From a checkpoint of a small self-supervised image encoder.
Model: 5.18M parameters, arch convnext, activation gelu, patch size [2, 2], depths [4, 4, 4], widths [64, 128, 256].
Data: trained on rendered scenes of toy objects such as cars, trees, mugs and chairs, 39.6 epochs.
Rows from block 3 of a small self-supervised image encoder, named by matrix and row number. Rows with one number belong to one neuron. Each number is 128 + 24 x the weight over its row's rms, rounded and kept within 0 to 255. All counts start at 0. After the name is the row's rms in percent of the matrix's.
After each neuron's rows are labels from the 100 images, of 14848, where the neuron reaches its highest value: "responds to" is what is common among them. Only what is clearly more common there than usual is listed. The data: rendered scenes of toy objects such as cars, trees, mugs and chairs. In brackets: how many of the 100, against the usual share in percent.
# fc1: MLP up (model.blocks.3.mlp.fc1.weight, 384x64), inputs 0-63
# fc2: MLP down (model.blocks.3.mlp.fc2.weight, 64x384, transposed), outputs 0-63

fc1.221 094 [127 107 122 133 148 141 147 140 138 116 123 140  95 131 104 142  91 152 122 133 131  60  78 119 147 116 106 147 168 177 121 135 121 105 197 130 150 160 131 107 131 111 143 137 137 102 140 112 103 129 173 141 111 107 102 114 113 165 116 170 141 130 116 159]
fc2.221 092 [102 119 108 122 141 125 123 103 175 117 161 100  96 125 134 115 117 157  92 165 170 118 187 139 132 135 101 119 114  81 168 128 104 124 118 179 139 119 164 145 124  93 128 148 136 142 111 109 134 121 151  79 113 157 121 149 140  87 145 132 104 120 139 110]
responds to: red object (47 vs 15.9); its colour: red (25 vs 8.4)

fc1.341 117 [142 145 121 119 129 127 126  42 131 137 121 135 108 137 136 128 130 129 107  96 108  32 112 152 181 162 125 138 124 133 122 146 139 125 167 136 119  80 132 136 115 139 141 140 125 108 100 133 134 131 130 135 109 165 116 116 131 134 154 150 135 123 128 176]
fc2.341 126 [151 128 158 135 134  99  99 150 183 136 121 110 119 141 106  61 139 109 137 129 138 161 136 111 163 132 133 115 118 151  91 129 142 110 113 170 112 118 115 133 112 180 169 138  97 108  93 160 126  80 128 108 125 127 109 135 114 130 143 111  86 133 135 169]
responds to: red object (43 vs 15.9)

fc1.252 063 [153 101 171 107 144 126 131 119 106 177 113 102 116 117 140 166 137 100 153 115 140 165 114 135  91 148 156 161  88 130 148 156 105 105 114 154 125 147 162 121 132 152 135 137 134 151 100 132 142 115 105 110 138 149  96 165  96  62 104 109 120 132  92 139]
fc2.252 077 [177 144 111 109 178 166 123 137 151 146 100 147 144 114 119 129 122  83 124 128 120 157 151 174 124 162 133  87  92 118 135 125 143 132 100 138  79 168  97 106 116 121 100 150 107 112 136 133 154 149 113  91 162 140 113 130 145 146 108 118  94  95 104 125]
responds to: teal object (40 vs 15.5)

fc1.241 120 [124 117  78  83 151 147 121 127 134 126 201 113 118 123 144 120 142 131 154 122 126 140 145  91 120 141 156 193  69 132 167 147 148 116 118 126 130 137 150 132 151 138 150 107 104 140 109 141 156 119 130 134 111 146 133 127  79 101 104 114 124  87 109 144]
fc2.241 127 [109 127 122 103 120 111 167  96 111 147 123 105 109 120  83 118 115 126 105 126 111 115 109 130 170 132 188 160 139 153 148 121 170 139 129 147 177 156 137 127 151 160 148  59 110 135 136  90 129 125 148 124 143 121 126  98 142  95 155 146 112 139 102  99]
responds to: hammer (29 vs 6.1)

fc1.94 143 [149 135 128 145 122 136 119 206 114 121 137 121 151 106 122 131 161  79 151 146 136 179 135 118  88  63 119 141 143 123 115 128 103 130 104 123 102 194 147 109 131 122 129  77 177 129 151 137 118 133 131 115 102 132 135 123 117 120 115 118 137 132 113 107]
fc2.94 150 [149 120 151 128 132 127  80 132 143 135 115 130  98  96 110  67 120 167 132 116 108 182 136 105 150 151 136 132 130 106 143 126 151 138 152 148 126 144 153 143  90 172 131 106  91 104 119 139 163 101 138 140 106 103 111 148 120 141 146  84 128 141  96 185]
responds to: red object (68 vs 15.9); light from behind the camera (59 vs 25.5); its colour: red (45 vs 8.4)

fc1.28 112 [197 139 116 123 127 151 129 124 115 109 127  98 138 103 124 110 151 106 116 195  96 158 130 108  98 141  91 129 154 197 112 100 133 143 121 126 159 103  75  96 118 120 113 129 191 134 136 133 119 113 116 123 131 129 119 127 125 115 139 123 118 126 129 157]
fc2.28 095 [146 185 114  91  93 151 121 124 126 119 108 119 141 153 151 121 134 155 109 143 128 104 105 113 136 130 106 174 111 110 142 115 130 131 130  73 106 174  66 140 142 158 136 155 135 134 130 113 162 160 142 140 115 146  87 131 133 125 121  87  86 160 114 149]
responds to: purple object (41 vs 16.3)

fc1.309 099 [149 134 148 115 122 105 123 104 106  97 184 159 128 131 104 114 131 160 167 143 123 115 134 131 127  99 171 131  92 106 123 164 107 124 113  92 127 116 136 158 176 161 150 120 102 123  59 110 147  81 125 121 155 121 147 129 141 126 107 134 142 150 156 104]
fc2.309 107 [116 139 124 110  69  93 159 120 117 153  97 152 161 135 127 136 137 130 168 133 161 151 115 141 132 119 140 113 143 147 108 161 164 115  90 139 132  92 160 123 140 128 103 123 148 110 146  67 109 110 169 132 117 120 154 154 140 159 106 102  75 155 117 125]
responds to: hammer (33 vs 6.1)

fc1.61 086 [174  90 124 129 147  97 150 152 120 138 158 111 134  94 138 135 154 150 123 130 149 132 113 122 117 155 153 187  77  99 142 122 172  99 120  95 131 151 145 108 133 121 115 141 111 117  87 119 163 133 140 109 125 137 116  92 109 185 146 138  91 120  97 147]
fc2.61 109 [ 88 169  92 122 125 127 155 126 117 129 119 144 115 140  85 142 125 108 156 128 127 168 136 148 142 118 100  75  89 123 184 133 142  93 160 118 148 107 114 127 155 122 109 117 145 158 104 127 117 114  85 124 140 146 130 144 199 129  92 130 150 116 131 114]
responds to: hammer (44 vs 6.1)

fc1.333 053 [130  97  87 110 119 104 164 158 128 118 102 118 142 143 127 129 115 107 167 125 107 118 137 121 140 140  68  77 118 162 108 121 118  99 108 123 160 144 146 111 162 199 133 161 151 137 123 125 125 103 146 134 121 138  96 115  99 158 142 124 124  72 120 137]
fc2.333 042 [131 124 107 163 102 142 115 154 110 117  91 171 100 154 137 129 135  86 139 138 145 103 141 153  94 121 140 101 151 153 113 149  98 126 128 151 111 127  65 136 161 119 155 127 169 155 113  72 140 142 148 120 137 137 106 104 107 174 154  98 136 139 153 115]
responds to: white object (36 vs 15.6)

fc1.45 129 [120 137 170 129 140  91 132 133 164 144  75 133  56 119 162 124 148 128 122 129 160 129 137 124 112 127 155 118 225 120 101 157 103 119 147 135 140 123 145 148 102 136  99  83 115 134 106 133 139 114 152 120 145 121 130 153 133 125 133 107 127 125 118 135]
fc2.45 125 [120 118 184 134 128  99 141 151  93 141 154  86 112 110 107  91 135  99 126 174 134 104 121 148 131 119 137 143 165 119 134  98 128 168 108 148  96 125  92 156 126 151 174 117 138 155 144  83 103 135 157 111 125 101 119 174 112 135 121 121 153 153  95 129]
responds to: ladder (31 vs 6.8); hammer (26 vs 6.1)

fc1.205 109 [129  71 195 125 112 112  89 146 138 132 115 128 106 102 141 167 149 130 160 117 124 117 147 113 134 131 175 115 215 108 139 124 111 122 111 127 138 118 130  81 127 124 167 131 132 122  94 133 138 107 120 142  97 109 113 151 140 114 142 132  97 128 107 140]
fc2.205 117 [ 77  85 154 151 151 104 128 165 112 125  92  76 109 116 121  89 105 103 145 119 169 131 122 107 129 126 102 134 137 117 139 149 130 129 115 118 134 126 145 166 169 119 176 124 130 115 150 110 146  88 142 145 132 100 162 144 136  97 141 117 137 191 130 123]
responds to: ladder (29 vs 6.8); hammer (25 vs 6.1)

fc1.13 117 [115 137 134 113 123 118 175 121 136 126 137 127 140 128 153 139 133 174 153 127 122 115  88  94 130 114  90  94 177 145  99 130 148 140 147 124 121 194 153 100 129  94 123 129 149 119 128  37 154 118 124  93 101 112 141 123 132 143 136 139 130 150 131 132]
fc2.13 116 [134  97 148 133 157 119 103 143 168 166 118 106 137 154 146 134 133 146  77 114 136 152 130  98 122 114 137 129  94  85 125 107 175  88 126 164 110 148 111 156 128 119 113 109 163 146 104  91 122 134 169 113 115 121  98  92 148 134 118 156 113 136 167 170]
responds to: count: three (60 vs 32.9)

fc1.230 095 [116 139 138 146 142 121 101 148 100 120 143 124 150 146 123 110 128 148 128 153 121 139 126 133 141 201 101 128 146 121 145 131  97 130 115 158 124 207 125 134 128 133 167 103 149 122 132 112  69 134 104 113 101  88 111 177 104 108 135 123 145 128 113  81]
fc2.230 088 [130 117 161 101 124 117 149 146 118 162  99 106 118 146 124 172 119 139 121 137 156 124  82 128 131 187  93 148 149 130  91 111 132 138 164 133 136 183 131 128 100 110 134 161 131 114  95 109  95 109 128 147  94  85 135 154  88  98 117 121 118 110 125 167]
responds to: red object (52 vs 15.9); its colour: red (35 vs 8.4)

fc1.245 119 [169 147 128 122 124 157 109 100  94 143 134 149 125 119 106 106 137 105 133 125  90 167 126 118 188 209  88 129 155 138 132 124 114 131 122 119 128 119 119  92 133 131  96 127 149 123 115 142 138 119 125 113 114 128 100 206 111 146 124 133 133 128 106  91]
fc2.245 093 [124 109 182 140 133 107 164 107  91 150 112 111 103 141 147 182 150 153 137 131 142 109  95 132 108 172 107 135 109 153 127 136 131 133 156 147 145 152 135 127 152 124 135 169 143  89  83 131 104 152  95 104  97 103 141 109 106 122  97 168 102 100 137 120]
responds to: red object (38 vs 15.9); its colour: red (25 vs 8.4)

fc1.234 091 [140 123 161 118 122 114 146 138 171 102 102 159 148 131 132 138 116  87 123 159 153 155 116 164 112 141 120 158 112 106 138 123 120 130  92 125 116 110 128 155 116 146 163 107 102 141  85 112 121  78 143  81 166 166 134 128 142  90  99 122 123 181 164 111]
fc2.234 090 [168 143 132 125  95 131 130 145 135 171 107 121 139 150 148 121 160 122 109 146 127 130 140  97 163  88 107 122 117 134  80 126 103 122 123 182 117 114  64 117 136 114 118 108 106 144 133 132 145 139 174 185 172 113 140 140 145 105 129  93 120 111 157 114]
responds to: hammer (69 vs 6.1)

fc1.136 129 [124 113 165 155 165 100 133 109 112 137 117 124 115 134 144 124 140 112 147 146 141 122 171 122 121 125 145 153 204 102 112 138  22 134 105 157 127 113 139 159 155 141  90 117 116 137 125 108 131 100 124 133 103 117 133 143 137 130 108 120 118 139 134 107]
fc2.136 122 [128 119 125 123  96 124 139 168 134 154 150 111 110 125 153 117 118 104 168 168 135 124 127 139 134 158 113  75 178  91 142  88 117 104 115 142 100 114 136 153 184 109 111 113 130 162 128  89 146 101 143 132  77 113 110 142 127 116 101 109 166 141 137 158]
responds to: ladder (51 vs 6.8); table (29 vs 6.8)

fc1.96 121 [132 123 124 133 113 127 122 113 135 140 143 146 144  93 119 169 138 111 142 132 120 136 123 131 149 120 156 126 138 151 142 126 199 124 153  51 133  72 104  98 160 116  87  99 130 135 125 148 161 128 123 109 131 150 129 117 114 129 114 140 123 129  72 186]
fc2.96 112 [121 135 152 171 108 133 130 147 126 177 114 115 125 108 120 152 136 132 104 134  94 156 135 112 147 167 107 124 123 151 136  89 127 128 139 130 143 139  54 118 169 151 112 179 171 116  96  93 130 146 126 126 106 130  85 147 140 101  97 137 108 141  98 105]
responds to: red object (47 vs 15.9)

fc1.246 088 [ 79 146 103 134 126 129 135 135 108 157 166 120 130 112 130  89 121 118 145  93 118  96 134 113 146 146  86  99 184 165 133 108 121 146 127 134 130 123 131 109 108 106 156 105 186 139 146  85 130 161 128 104 124 164 154 102 163  98 160 128 109 122 141 160]
fc2.246 132 [153  97 121 181 119 147 116 162 102 117 124 137 106 118 118 127 109 155 131 158 162 112  95 147 107 127 164 100 134 132  98 146 132 105 118 156 122 130 103 163 185  95  81 108 108  90 144 137 139 136 152 107 147 120 145 119 123 139 145  96 110 157  76 102]
responds to: white object (36 vs 15.6); its colour: white (27 vs 8.5)

fc1.32 070 [140 131 166 156 164 154  92  89 100 134 133 158 124  85 131 116 151 141 145 131 164 120 145 134 137 150 138  96 128 148 100 102 148 135 107  99 128 151 157 124 158 135  70 123 104 105 145 123 149 102 104 157 105 141 150  97 156 156  66 123 153 127 134 128]
fc2.32 083 [154 162 120 104 116 145 123  99 156 140 139 123 176 141 124 123 168 125 129 125 115 153 107 106 169 189 132 114  95  91 131 121 148 115 128  82 143 101 121 129 162 132 123 115 102 122  91 112 127 120  99 141 116 131 155  99 142 164  75  90 148 110 165 135]
responds to: black object (36 vs 14.8)

fc1.44 117 [133 135 119 122 108 107 117 131 140 140 166 127 175 142 129 132  92 138 144 156 150 123 122 131 138 113 160 159 131 141 113 116 155 104 157 114  93 107 113 107  90 124  98 122 131 110 135 125 182 188 119  94 113 154 129 177  72 109 124 174 136 128  90 118]
fc2.44 133 [116  85 138 112 121 157 138 126 113  98 143 170 136 127 104 125 140 144  97 117  92 158 132 147 101  96  92 173 140 145 107 107 130 108 149 102 122 127 131 145 113 119 146 129 154 115  79 143 136 154 105 148 193  93 171 151 100 145 133 134 154 156  98 108]
responds to: black object (40 vs 14.8)

fc1.5 090 [109 136 122 144 122 136  71 147 114 157 142 111 126 130 110 111 139 122 110 109 115 133 220  98 105 135 142 169  92 126 161 138 140 128 155 134 143 123 111 113 139 104 129 145 116 145 144 196 137 136 115 160 102 104 111 157 101 133  96 129 123  90 118 125]
fc2.5 112 [119 128 154 114 110 130 142 122 141 172 110 174 117 123 161 112 132 122  88  89 132 106 120  93 160 142 138 135 156 110  91 103 186  89 110 129 137 167 105 101 142  92 109  88 121 137 131 136 107 138 138 119 115 159 132  99 119 121 107 173 134 123 181 138]
responds to: white object (34 vs 15.6)